config = dict(
    n_mels=64,
    num_classes=37,
    fused_qkv=True,
    num_experts=32,
    orthogonalizer='newton_schulz_5',
    steps=14100,
)
Rows from block 3 of a small audio frame classifier, named by matrix and row number. Rows with one number within an expert belong to one neuron, the router's apart. Each number is 128 + 32 x the weight over its row's rms, rounded and kept within 0 to 255. All counts start at 0. Numbers have three digits each. After the name is the row's rms in percent of the matrix's.
Before each expert's rows are labels from the 100 clips, of 14976, where the router gives the expert most weight on average: "strongest on" is what is common among them; "peak on" is the class under the peak. Only what is clearly more common there than usual is listed. The data: Morse code for random letters and digits, with fading, noise and interfering tones.
# router: router (model.blocks.3.mlp.router.weight, 32x320, trained with AdamW), inputs 198-215
# gate: expert gate (model.blocks.3.mlp.gate, 32x80x320), inputs 198-215
# up: expert up (model.blocks.3.mlp.up, 32x80x320), inputs 198-215
# down: expert down (model.blocks.3.mlp.down, 32x320x80, transposed), outputs 198-215

# expert 16
strongest on: reverberation; speed: medium; the character "t"
peak on: gap
router.16 105:150152172066175110104178108140142124109080132143097110
gate.0 101:146099135141019193145092126165096098120112099068060141
up.0 099:169096118108145090102186204128114144130153170149206076
down.0 100:147120079137075141065133107054152115183123137103175139
gate.1 107:127117120154106081123151162165143156102159136107129159
up.1 105:110079128122183088148105198153167171127170080126126093
down.1 106:197069185146093127123111136089160190138125092109107120
gate.2 097:118167108121097100108133106120128130144134131084080119
up.2 097:130155113163115113079093056125132121174140119115099121
down.2 101:126124096143130118147078132141164090126126136191128141
gate.3 101:168068125146134129078199178169115153088117105111152155
up.3 098:162085133149124154100118146085122098045149089084163149
down.3 100:111121154169141146098174177130119175098115148115155080
gate.4 096:125161145093136095139086187125135139113151162139143085
up.4 098:132113089144098151152172059145118101148099108103135143
down.4 100:124120101093119132128161149157160123196117134101146131
gate.5 102:178111117199135087171103157135129141125121122135140128
up.5 103:109125147070070149072146112102123091089149129155102132
down.5 108:160076116112096146126176142175104116149089139087123107
gate.6 102:137158110104100114150119121147112107099105135121117108
up.6 101:156140140106122140153139159148135107086072131158136093
down.6 102:122114066190136172103077114114107120082089110119117105
gate.7 101:075138108123100109107116172122080132139129142137078110
up.7 102:129128159123125126130160117091114177172157171114135130
down.7 100:094159137144099141166154086120108162135121226146104132
gate.8 107:069108096135112046081102179170137102145109146132148152
up.8 106:065149095117120100139146148176117085149108132118152157
down.8 106:128120145124141102141076111105106133129178109097159138
gate.9 105:118134150124070070095211138131156106085108098140124140
up.9 107:096138148144097121082177158109131111127147103142104144
down.9 101:113156110178124117105149099165098127106154100114115193
gate.10 105:092140133091084111154145125129116137064099121181120121
up.10 103:123129162097067154184134085150115136097097145152103146
down.10 102:067048160095178128119130115139117113166113181144046088
gate.11 094:099136109076123182144104142098126126112134103128054159
up.11 096:108147117084123182126128142072123144142177147127184123
down.11 096:124164090110117128161139085119140140146101120163118071
gate.12 102:113146122140107188144123078191120167136133168099112115
up.12 102:141133117147076123113141108075149114168109102154171153
down.12 103:142134158142113113130166156133158135134127127093145111
gate.13 096:128131165120103139166108126150164151140140116164107153
up.13 094:118117140139171121122160171161134125105136107071168132
down.13 097:080115122213190166098090196151133123062173075120125151
gate.14 095:082124137114150128132102148112135154120146154150103108
up.14 094:112133133114110141148101126124126151130124153118111138
down.14 093:071092181182147126126105122116125148168134112100086067
gate.15 106:112072134126093105087076157084142185149172101027169106
up.15 108:125187112072134169171155107172091086085103147186111133
down.15 102:129153174096123127170191093115161080157113163153109160
gate.16 089:161149095071151068118080126109097109115148163131132150
up.16 096:098142164115132177178180121135199097113119125123123110
down.16 093:103127124118106060121082132108151093156140097164167163
gate.17 115:105106122148154137122136121126139144157152141076100157
up.17 114:116135125130135123124128154154163143131141139079112163
down.17 107:140078135081113149162083123101123122153135092142069095
gate.18 110:110155140140154098115210125146179139170123170201173112
up.18 112:128167139112141127100203139128141096122110118130168120
down.18 102:188133104162166115051105122053123209179110156120130161
gate.19 104:144087139124142149128158122105093137087169146087115186
up.19 101:116142112154121114128062105143147126138112183198151102
down.19 100:185157148145208073154148099110127163175103100126090140
gate.20 095:147113144212112134126176117119114109141131127148156142
up.20 100:158141118178122131148109132192107146123167104157131135
down.20 096:166093145101144145130144084163098060156104123110192142
gate.21 099:108121130084102140100119107229167135157088112123067147
up.21 097:085093117111101136102180135185129111121064094135056133
down.21 104:124141115149105114142118109108135106154128194135127087
gate.22 112:140101133167129154104100128161159124093114135091062150
up.22 112:134114108077105120152089137096075154182179126146113114
down.22 108:202159136113061075102109093178114100107101145218110137
gate.23 098:092108151127175178171185134109083130120112147120111124
up.23 095:063167168078156189145193108149097091114137096167103120
down.23 096:179123137172206142118066159092107070156096116072127104
gate.24 095:110108127104115130148078139141165145091111129133195089
up.24 092:105121143137159112137171162147126134115111159109117093
down.24 098:106144090172138130145059176116090089089141134103101132
gate.25 103:121102140113214143144106107145126106112117075148073123
up.25 098:090089135097234136116089127163161127104128115146103116
down.25 100:172140127143128151116134172151152155132138155099140171
gate.26 106:159120149139134146113134107096139139149132111115127122
up.26 104:124108092141143108122108159171141104102153146115145131
down.26 101:067106083148119155135137128127065123119103169130105151
gate.27 096:127135110148083146155110081087098156176115142127095139
up.27 099:144120115164198143059164151122122077092160119093196121
down.27 096:146131105113132126068115151151156116183105101122070150
gate.28 091:133087136149131188114124096117147154085114168115098125
up.28 090:115102137113094128093171143164136086103098175089048130
down.28 102:122207155114105142112081125122149135155102165178147104
gate.29 106:106109103090126105160167138170139194144123101150076129
up.29 099:155128102207126169099064116051139090148146118094117126
down.29 097:128141153152170123128147144078097136104172119114138085
gate.30 106:156105100082102102140159092100186099122135141161146172
up.30 102:150144092150116053077144120118148125136127117122137126
down.30 102:120105045109106123114182107182102147167108152123088139
gate.31 100:087136117059151074149159108169139120122131130147127140
up.31 102:079145107098147087157177090065121153162083115184155169
down.31 099:113120111130157119163115110101098056128129100192124170
gate.32 102:119072152105082091150091120107117154161142136126107128
up.32 103:134087120139147134121071108105134166152159156169125100
down.32 105:132173171166071123118131112115163157144126139169068139
gate.33 100:069152146171147146138132084103188158117119097176087118
up.33 097:136150121095180148134097222169076127117109113054105163
down.33 099:085129175154105118086131106140110162166099142131098081
gate.34 092:136127101105152052155148132093099112162113126212092130
up.34 093:150126155137095206097114102136149113088133128117138126
down.34 096:124162177188098117110083123126130160122184072186136128
gate.35 103:167123138094138128105116182171109115106149112093187111
up.35 102:165116158127169111123128179146085137109141131101214112
down.35 103:121122150180128136124177153193133147121124165139104153
gate.36 103:163073171177105150145121143086120148150121115146109141
up.36 100:087166082112132132108125096174124089123119143094133100
down.36 107:160178176111147176073176158131074136116116214104141166
gate.37 093:090109156107146122090111096161100101108147157104114092
up.37 096:187132085180109123154155166095150142161129112125145189
down.37 095:099131130097162075118095130108120150171121093155130107
gate.38 094:148141122021096160105197137157144119094147112179137086
up.38 095:070174103085096165138199183083136179100148063158170145
down.38 103:144128090126127148156148103147171105049150152102149148
gate.39 105:117117108088153177145128153111117132123093148147155127
up.39 103:135132137068097119165119144135142154119080138138104115
down.39 102:121087110084098141088147141119133114114096086140154160
gate.40 098:078143103163130227124145152161118097079138124096160122
up.40 096:122124094153110118123101113105111141179134120151113140
down.40 099:119134083115045081151121106129074076147171038054068122

# expert 27
strongest on: speed: slow; the character "0"; the character "9"; first character: 0
peak on: the character "0"
router.27 098:149153188090157088128169078161108098116095135138114084
gate.40 093:144111116196087180114159113078133084091123129082125149
up.40 093:102150127106166129188175145152101142130162126142137124
down.40 094:154110147108111050116105169102150127120114127165094157
gate.41 098:103131116102130118120127128081180116072139153223125116
up.41 103:095145123104109191153172080057157095094157112169145098
down.41 098:128125110112114139073169142148164162096105087105108175
gate.42 094:086128104139118166093111151174118143112065116116124145
up.42 096:127112129165161108129164090180133103095143140098160159
down.42 099:162113140167161099135078163094112129112113082135046154
gate.43 088:078159107162079145105073131107170096132124174146166100
up.43 081:105112129144125136171211136030131136109157080134128114
down.43 092:129083129123133127180138200137159115198161089126094072
gate.44 099:146094116112143177163178154155053166108152116148130106
up.44 097:138142072172128070147144084115147113171099139125149166
down.44 102:113140108148149146093138121172154116093153076126160144
gate.45 099:108141140086141088122178122126184123128137142160158140
up.45 099:169134102147155166112137158083129142144106143133100088
down.45 098:135093094185066106129175126097124132059206125160135137
gate.46 107:141160162163195131122083090100122120167119166102150135
up.46 105:170160131148190148116094080141160101136114145103194109
down.46 102:159111092164113121129101086202103085122132117115168144
gate.47 109:129141151111189106132154165161121178095156071120161153
up.47 106:146101111083090133099108129097136106166087154163160099
down.47 105:152151083159099100135133155135108173082042116106086123
gate.48 101:130104115170189146082157067114154111102090114150113132
up.48 100:126109148147176086095164120154163133152124134086100132
down.48 097:182132163122133132131117080146132173105151230113146099
gate.49 106:113127128108197148133070172122125148069168098134066091
up.49 100:119166113141113118153124155111088117122134138137145132
down.49 099:165171137152162142176134104130069142099082152102065143
gate.50 101:118096086148135097118078143111138141137113152168111100
up.50 097:106122187134149147132137110105103084092148119108120138
down.50 100:109146151160124122126107120105153122100145104128203128
gate.51 096:118107125145106165106112120143135092124130156139098091
up.51 099:123105082122108078181135117080097133159124091124107173
down.51 098:086114132055125198105115087141128138123139120101174177
gate.52 092:148081129155121121139108151146136161132151073122152102
up.52 095:177104105161128148164114123156124154136149102150117132
down.52 100:092101160057169155185117108164075125104140157211155134
gate.53 088:154086145136021185228129148084150126145155149166122134
up.53 090:136153128094054146192148158082167129114176118137157133
down.53 097:137083118133104150122153115117093123166120066161131136
gate.54 094:132118140174130108146143130124124197122133146118086111
up.54 101:135132098079126189112106133100150061150142097156167135
down.54 106:083132152096152124122196105139044082179178133115068179
gate.55 106:090122108103171147137149064079099190147121171166096065
up.55 102:118116119109170136116130073080125190112114183175100078
down.55 097:160099120102136118102143134135121143109195148158113079
gate.56 099:126097196182146099146117101126132136096105133175081103
up.56 091:146161153124137096097135124120161113131126134105142117
down.56 099:174175173121148178119112113159127111129107101156101095
gate.57 090:110122132114181096134136173146057158126123172126164110
up.57 094:153151122144096179122095132136198131128132087089153158
down.57 103:119120118132124150128106115089202115160085135134148065
gate.58 097:131094106072154077114110160167114139169116100088115114
up.58 095:152117105050115045127111143166146138149112115085080180
down.58 099:125127104094166179185106119096116122164129121131121115
gate.59 103:127147140077080176129142173131101120168146135106168107
up.59 100:092114120109120091119163109095139086167143134171186118
down.59 100:146162179175188160130125128080115126102142092111158153
gate.60 100:217128154201086122103102186088133088117136093120160128
up.60 100:207151147141176113087143182191046124111125099149162150
down.60 101:130081186094113169111164110145179164183126101093091112
gate.61 093:140172114099113097144125132121124175067148112117120121
up.61 091:117070109169103180117148100180114098176125168122123137
down.61 093:126128110157075172136040082182094152135116076113151164
gate.62 090:103110191119090177120108109114139135143155100121172111
up.62 094:120127109106115085137137182112077162161187192142141111
down.62 106:114163107215111124134176121088149129107127147122140120
gate.63 103:082143146123079152093151134108189140166142180155148087
up.63 102:094105162166097128120132079068159167165125144168168106
down.63 103:130101101150084122140212034159119098075085183109151149
gate.64 101:044114109090064128137163074102163168083120127171110113
up.64 096:161107163120220121190102158130120167149124144137105145
down.64 102:165129163080139125149151156118105095153094125134069166
gate.65 098:143171105205155111103087144146136168116100134164157142
up.65 096:091098171133147152170143100097086109164165122146081172
down.65 094:114183112208054128140147128155137087099096140148116099
gate.66 095:164119133117117141163125172095088067193124145124123109
up.66 098:194130102097128092117155142134117131124147126131133125
down.66 100:122124115092142177095135113162108133119134130126089079
gate.67 097:110121149174089124103111153112119169173143158119063111
up.67 102:137150115136101152134179110127148123154131121116063163
down.67 104:046099110088132132141089098061106096092142138101114076
gate.68 104:114135140106098110125129133111192173116129091144048109
up.68 102:102157126160120098112107135112107103117112170165134117
down.68 101:097170109053182172080083077136128081157102163168176141
gate.69 088:127111060147161128139088120154177112084133152126122102
up.69 088:182130086147130089135117104141144067117109111151206109
down.69 094:179117189086082088112079122079105119107088172073162118
gate.70 109:130103183118166170138075073086132104163148110132135101
up.70 107:179146200099175141124132118120189138102127112132143142
down.70 107:084161140163100146162177088139144158090160132129190133
gate.71 106:142138142171127145116146077106133126154173122160146154
up.71 109:116114098133132091143079173116120117092064111127123122
down.71 101:090122176090116127113140203139126093122124159095079120
gate.72 095:138148118091152150100100142061123101057168111100173107
up.72 094:160139137188158115138111196090114091133173161127205144
down.72 091:134151136142159073165170187078108208213086159098094105
gate.73 103:089110119143143121086178133143115146112105155133115112
up.73 093:124160138146155113160125132132163112114129109101114140
down.73 099:167143134102155105055124125105143094112077080104108158
gate.74 112:132116154144198154100198103062098117137149122149158089
up.74 113:169137162095147100145184100095084114161135112131138111
down.74 113:110085100178156139107095026165114141134134135117082121
gate.75 106:167125127152157114085129178097110172146132136141134136
up.75 107:141170123135120138095126142085126177139108141118162179
down.75 103:132111121080131157128136132126106170124176085119050118
gate.76 093:113134118127193195143122100111144138077164146104034090
up.76 094:098148153086115128092174128033129117110139143191068175
down.76 106:151118151118096134093102147142109180126150141122168089
gate.77 100:111157169211216123131075145122077117121106165132145094
up.77 099:113150159188204136113079118147097141101116150140118093
down.77 092:107142126101145152123102153126148131137134121153124139
gate.78 096:120147099132143164115132082151156130118133120119108109
up.78 097:139123105132140147105115091143156113119112130105117093
down.78 094:110159110142136117135116126129079092110124123134128137
gate.79 108:152091133112116090166099171150205103097096121138099166
up.79 104:105126116175120176080145122079067157127150117149147137
down.79 101:060124150150061100122173141130192151169129148125125119

# expert 31
strongest on: reverberation; speed: fast
peak on: gap
router.31 117:067148060120195093091163090175148101185102151129191122
gate.0 095:149112175194162169113147139146131167109103115134172168
up.0 093:099128091039124124128105110067134096158136126129052076
down.0 095:137111188121153140094168123126144194105133112114096092
gate.1 099:177157131040165061132146130157096102144125160115125147
up.1 094:131086147095191135113113100162055082113107119089101119
down.1 094:158044139131136192113170142143116125065160130179116143
gate.2 099:098151080168121102120109078154146143183147096098091146
up.2 100:126134093140134132155142127083158170156150126113112134
down.2 100:179101178084135133130156121165095134179097124135088142
gate.3 104:127131098056116130161159136138096120151111113182135121
up.3 109:178121145052040112154149150162127182118090125148192148
down.3 100:159087156052112141143192143097122152109108117195116134
gate.4 096:119096120148109170101129119107140133144102077110112127
up.4 091:151126179103137111114134127131175131105143138116135144
down.4 094:116129124153151156200102131141138119159146138135125141
gate.5 108:086115130174162128119106084119115149153095093198067087
up.5 110:193160125169161107137120155110142146150135140088133134
down.5 109:160124095087176125091155125130086099134116084102201189
gate.6 097:055140113128095171143145163138148109141157149115090133
up.6 096:085131116075086146166161109195160120129144077057166128
down.6 099:100113174067163100172133150139112103083143113156119167
gate.7 096:115170170090154129148177149147109076082146114090205137
up.7 102:132154126077172154143102097149105155127123105153179176
down.7 101:082132117133163162119047057117158154126132080122157095
gate.8 104:141106084140068108121126163113145126149142155078094102
up.8 100:127192138176157128147102121094149148121141093133157119
down.8 097:142070092134136140181171115148140152137185160111103148
gate.9 112:126101133130156151120145182127092166138085134160145160
up.9 112:164101158133146095130168172153128201162115142124132134
down.9 107:130144132139091124161116120131075147186153108104107106
gate.10 094:114118150181094132121113077074201136146122118142128129
up.10 096:145125133109148133130147193131126104077178158108122120
down.10 097:150115154099160136140113168136103114056135113147116126
gate.11 107:131114151153051114146180180197187098150123139055117135
up.11 104:126143048113153143082087069088119139148185103105127110
down.11 106:065110113115114148127163111108101124158152118102062161
gate.12 109:087100111145151162159090137221137175091124136165131160
up.12 105:169156163072124090122169106029095098136111134106126117
down.12 104:177111178127098122075177149088148156143139126120113165
gate.13 099:171115118161089156075139110126164132120131141096092105
up.13 097:139104134083141143137161142099100112091125113147138140
down.13 098:099143124142117160190082110164187163141131147071102138
gate.14 104:155124077159189148152101156079085080089110108159123126
up.14 103:149116162092082091131104113124159213104119165150162141
down.14 100:195111133099129120181114174128132118151135154120154131
gate.15 103:110113124142076091108069123112107119129082199159080097
up.15 102:164152111137202142119173080214108115118105124085093115
down.15 106:097172143179105068102090139122077137093132151141122101
gate.16 097:121147144151085108111093121093171122137099143189112108
up.16 094:189038144131119138134184132143088150148139142144102115
down.16 093:101129142122115144154129161145091134130151151105164100
gate.17 097:064083079050090113085183136102097131104124154168110097
up.17 102:091087094073050102102191141135126147138124172161088122
down.17 095:098158139096161127138100105163146113186139176152083091
gate.18 104:160180100108101171107090112159138142154114133169185186
up.18 102:083153134085069127129092088128131126175105116135093108
down.18 099:128149103066114086154115107121127180136098100185122088
gate.19 104:129104172132052118118171129131151122113131147127116087
up.19 109:123129113131181145163068072126131090145135147132088137
down.19 097:065116122116101140184167100104063162140122138132062119
gate.20 096:163121136097151106105192052114169122115127171071063105
up.20 098:083118161123157133146108167203182124173102099090127155
down.20 110:120089139162143098124140082143078095136042115099194116
gate.21 088:124099120190147107071100169036096122142104126084161164
up.21 087:120151111051102120180144069185152141102155118156112118
down.21 090:123163183111122194109126078067189116077166119106105155
gate.22 103:146159075118151125074135079134104110155130154123076183
up.22 101:102061180114111133188137159139146164107137102125169077
down.22 101:157131111141120157108170191120141157147185157132134166
gate.23 094:121105151083153118139087099153134131100178116083121133
up.23 093:115170155149163155087084169085101155136140088084132114
down.23 094:126143152149136132115155131117087129086101134124175163
gate.24 093:120118145088094163125119153146129086159147182143092121
up.24 097:101094152113109160136055109137135085138099146138095092
down.24 096:158122107142058113147133115192145161106129148139142133
gate.25 108:111129060145077113112085063142100119139144112122145157
up.25 108:162133202115202156116197183121162135153122159146107109
down.25 104:163171213129099141082150161119149179106185101179142154
gate.26 093:130100123162149168085066091166110074102167131135086145
up.26 089:133063098108129155092118108155134080154183133137138133
down.26 101:143100109145167160122209088122110094096104057084106146
gate.27 102:106120105085158153175060122131136152149148146219144122
up.27 104:148080134171121120091195190079163158160135123061092169
down.27 107:117140161088147140150100182183198079123091111140093069
gate.28 108:162199153112154178183124155129127124123127128153161169
up.28 105:131173140140161139122102094068138136099104098154161194
down.28 100:131148154148122067107131125113108149119105132063144106
gate.29 108:122132132091156098075193107042142138155111098111106110
up.29 109:124137096141129195172045104229115116096158122153122139
down.29 094:120124132128160143078151083126106077088120086124142177
gate.30 102:165135129107060121139131122153179121093134155136245079
up.30 105:144106097089221173135092090085106124105144111102080173
down.30 102:186150113138074162125108160174134117142153183094119141
gate.31 099:131166102106122132105139107162147135129141098111072127
up.31 097:115145136146166205123154134162088088121109091101111103
down.31 103:103088128131177144122172150100129126096104120145174056
gate.32 100:074104145182126153139089117120130099122157121112044134
up.32 103:159121159197138109072077139123104143087139129131051120
down.32 108:154133090148155153075126099110140139089159074197138096
gate.33 101:086125101088139141111146118072141167128120107174169113
up.33 097:101201118128088112123160152101116106092144134117149121
down.33 103:138133114050086170156086124083145099127188173114133144
gate.34 101:121146099057153124150123182153159172112144106134158111
up.34 099:155118138228104207079067088038150133112140168150127111
down.34 095:138083154094127104153122126028134133154191145091123082
gate.35 098:101146137054171102161096187157117123121111138112092115
up.35 097:074103145109145193129135100059137149132142151144123138
down.35 101:105123160142163127104136129189143135164058174131132140
gate.36 103:163153130095167108110138153054109118113140142144171122
up.36 106:103096145155097116145137115176135161093113141155169179
down.36 100:137097123123146090123093116187142131158155156122131168
gate.37 096:135091116127115060165145127211118200122117121184147143
up.37 098:159151133162060102158178147108170114126148142062139158
down.37 092:124162142185188129101051112102123206167129153141156105
gate.38 099:087120089071157102107106166149035146153108145070136089
up.38 095:068109115062143102150116183166066141153108126081157110
down.38 099:073127137159037108038098102128177151116115084107155069
gate.39 101:135138125097150079115156163179152155151135120192198097
up.39 101:180151126107107050111141164133130176161136141148180111
down.39 101:138128107114107163152072138140162109126108096111122129
gate.40 101:200133100152120077165166149136130145092123123098193165
up.40 098:084125146115125176107093135138146102151138121148086090
down.40 105:157154090088162080075144068123114154172122150153159164

# expert 7
strongest on: fading; speed: slow
peak on: gap
router.7 084:141175132174104149068111127133133089090123086116110177
gate.0 105:190124144081070120126133138191147083095111097099097121
up.0 105:092133095150170136154098090146161152140136100172144178
down.0 106:108124132100155160122117124070131176126119138172139092
gate.1 107:133187134137146128104111135191119116093091122150104130
up.1 106:182078120105085136158138152094185139137173085120115081
down.1 105:145134158154163099142105170131175207141084149109119100
gate.2 086:068098107129146161132097169071125123109161088134139114
up.2 088:138178123103179131152164137152132139113105096118147143
down.2 102:130135113166133140159182076118155094140154129103124153
gate.3 114:153137114161182117115147098051094139147129083124117172
up.3 107:193130155195144187138150138113109154135125116147056189
down.3 104:159183090077125063172159123149111124137095097123072130
gate.4 108:147087175129084115097149103120089112134094127091122156
up.4 105:151182107150150140147140152119168117123152116160150135
down.4 099:119094124146203110159105116127161159096092067149114069
gate.5 102:138166101171139138124183177115137133112122112213075153
up.5 100:182142103160168136098142122097111172108144111187129154
down.5 096:165155149160181098173078085125139148111175163136143154
gate.6 096:157108063126077075152141116095155143163116103127034114
up.6 101:143151084137178092150047113153147130163133125117072132
down.6 100:158141172141073068137154159153110117147070128142138113
gate.7 096:191123118110108124101194103101151137148139146158183098
up.7 093:125152069141096158121103122134159106120128088178105191
down.7 096:097123149169182059144126180127111166154152121108126061
gate.8 108:099074131194127099151126132236134179131131139083140195
up.8 108:142146160152117121095123151101132127164161144136120169
down.8 102:082115140159116115041157082123185065111159202102134116
gate.9 095:129131107129097103126106135158135155145126119097162135
up.9 092:167122128113100122126161155148163111103128160155125105
down.9 095:178145048185111129118068179120120158119117198156134106
gate.10 096:083100120125165147142165103161136166159134149123137130
up.10 100:132127161127148181125069162126149116104126113128146063
down.10 096:122146062103158075152207132188069111119120107105094139
gate.11 101:172155159100100100114139096122131116142125136115186156
up.11 105:088123124142162125165101170179159136143105146116102099
down.11 099:121146171103159094151152187141201114111111142182098087
gate.12 102:106110127155075157181112135069160102144129103106121154
up.12 111:132138119153168083077121153165112157139134143157119138
down.12 096:146164208150129103102171145163207180101134126126141109
gate.13 105:154120132077116133093132120115175077035118103133131123
up.13 106:143136083078104123112134144105148133110121067148123156
down.13 103:159129172097135148082152083094134148137179143171139141
gate.14 096:148098138193127083180140163201176128130135135133066132
up.14 092:132123141110189180100109157102143169145124118101137091
down.14 102:093115128154140073145105140110168145083163159168151174
gate.15 100:127106099110167070163168106123199149139129103182143173
up.15 100:161149183135172132142159138160118137132097155158185132
down.15 099:159110097110151111124094153184157128112109057092114142
gate.16 101:095087146139154147093128128139159129089151117107164143
up.16 098:153114122091129149132184158149165115125151121133165148
down.16 099:116160109143069112132174134147154139135172134125117176
gate.17 098:131108193112119092063139105108143125158157181196190084
up.17 100:157175088175165157149096170172086076075104077135067154
down.17 100:139177166043139134092137079113116087091165145143125131
gate.18 098:100157161121204109127145104164126151146124125142108092
up.18 100:122143144103145143150135141050134160151133180131112164
down.18 099:171151121120102130092132151137145108186150112137101115
gate.19 090:110105143108161100167173189125090094192132144153142130
up.19 098:146104132158144146110154126136125079084138119128067112
down.19 101:100123139134186177103134115122149123081144137126128082
gate.20 106:132143144033145168131177127151112115091139107140136146
up.20 107:140118122192076059158102144119072134117136108103120118
down.20 103:174049087161080172172138152082081090078126117157157109
gate.21 097:112078065123121082132119122109176153147127163092126090
up.21 095:084077122083069147134097076100110121128142136075166128
down.21 101:116083137076154134134129121145136135155092137145143176
gate.22 098:144146079131126172061103117120146162094107154151142114
up.22 094:113130132128097147139094118162163154125115169185184109
down.22 099:105155118123144134123146107110143129155184095154098134
gate.23 095:068150130123084186095177147114122093148128094135145093
up.23 091:066098096129116132106111119075124114129169138168110077
down.23 095:138146084138140126160186112097144160147104157122119148
gate.24 104:080133089190177174155105115233125116122127117137082140
up.24 104:068131090125195103124132122186103147084150136127042133
down.24 099:165171123118158111158075064135139173111147104123188143
gate.25 100:099099100080152153152147110127145142153142143065206106
up.25 097:177139152125111080115137065076100114149138178188063181
down.25 094:144138178133168127114127115148111116138140100129095176
gate.26 093:116137148188197111134117122148122157141091096110166161
up.26 099:151116073163102175145105091181158114128140152153056144
down.26 097:179183111105117086142101201141123141100138112092152147
gate.27 098:104128120147114137160125110150155131134095191159136164
up.27 097:169138105173120120147195094147134106120125139125143155
down.27 098:136169092116156114123178139168149119138173143145106095
gate.28 095:157120131154116136116154162100134126149101155189082163
up.28 097:118095133122204152159108120168196158113106160173133115
down.28 100:139092102090095114148135094173090094147104143144077095
gate.29 111:109111120136122197118149076154149075156153132125105084
up.29 105:135115156171100127177095132075090150117102123105087127
down.29 101:114153175121085137156087149126139110143148104114142152
gate.30 106:132122138194167098146170173133112158123135118140122119
up.30 106:161138117114128176137151095070137134128148117143070094
down.30 100:182108137089112130121152162137107136168066081162133133
gate.31 090:076102096102078076098165137104146123117128161119092102
up.31 094:119133116140134118077117118126103145149108116132180095
down.31 095:125119082083104154119125161077155113139123135137132080
gate.32 097:125068118179182109099078154102143101119123130141107141
up.32 096:116126132148109083113193137124128132118115170152140143
down.32 095:156139102153189147102104090126119096159165147192122086
gate.33 095:100082149152117133107108136157154147153134144129110061
up.33 097:125124192094138121092088155105104081130128066079089146
down.33 096:157117172149180139082176136163128118190137113159158111
gate.34 098:103121085086155149163154158096149120135143124118121112
up.34 095:083154140176085140084130096164126143124152110112184115
down.34 101:121128080120157094170089114126139125164089119124171100
gate.35 101:115128136151161183119118028114165115085105123115174101
up.35 102:114135090158133122134094135118112162119136131110100206
down.35 108:131141172088121135102150142140138159146148121146129157
gate.36 100:099126135106162127145075128210171081142152130157167097
up.36 103:199179108132059114121158085112138100106115129060106112
down.36 105:163126136073107154156154110131124142118121119144155161
gate.37 096:123136127170147172154126168127119141089096091165121159
up.37 093:100169159110160130084161098102139099125135143137135149
down.37 097:090117165120106154167124169117112100121125191141137077
gate.38 094:083114055125108161129136104092129124114138173080091114
up.38 102:131108103124186127160135146142083155132129067152097133
down.38 098:044181133206147148117046113160085172057164162162124133
gate.39 108:084139091193108133082139109109105086097148159131166139
up.39 106:136107167159160168128104128082139139128120151137097121
down.39 105:160170114139080136107168154119129188159107154142146128
gate.40 097:166131082102119134138129120068072161135152179101126142
up.40 097:066128177192120117127121107137153093124092107154114119
down.40 102:155078096109130181177161127104095113109132146094191135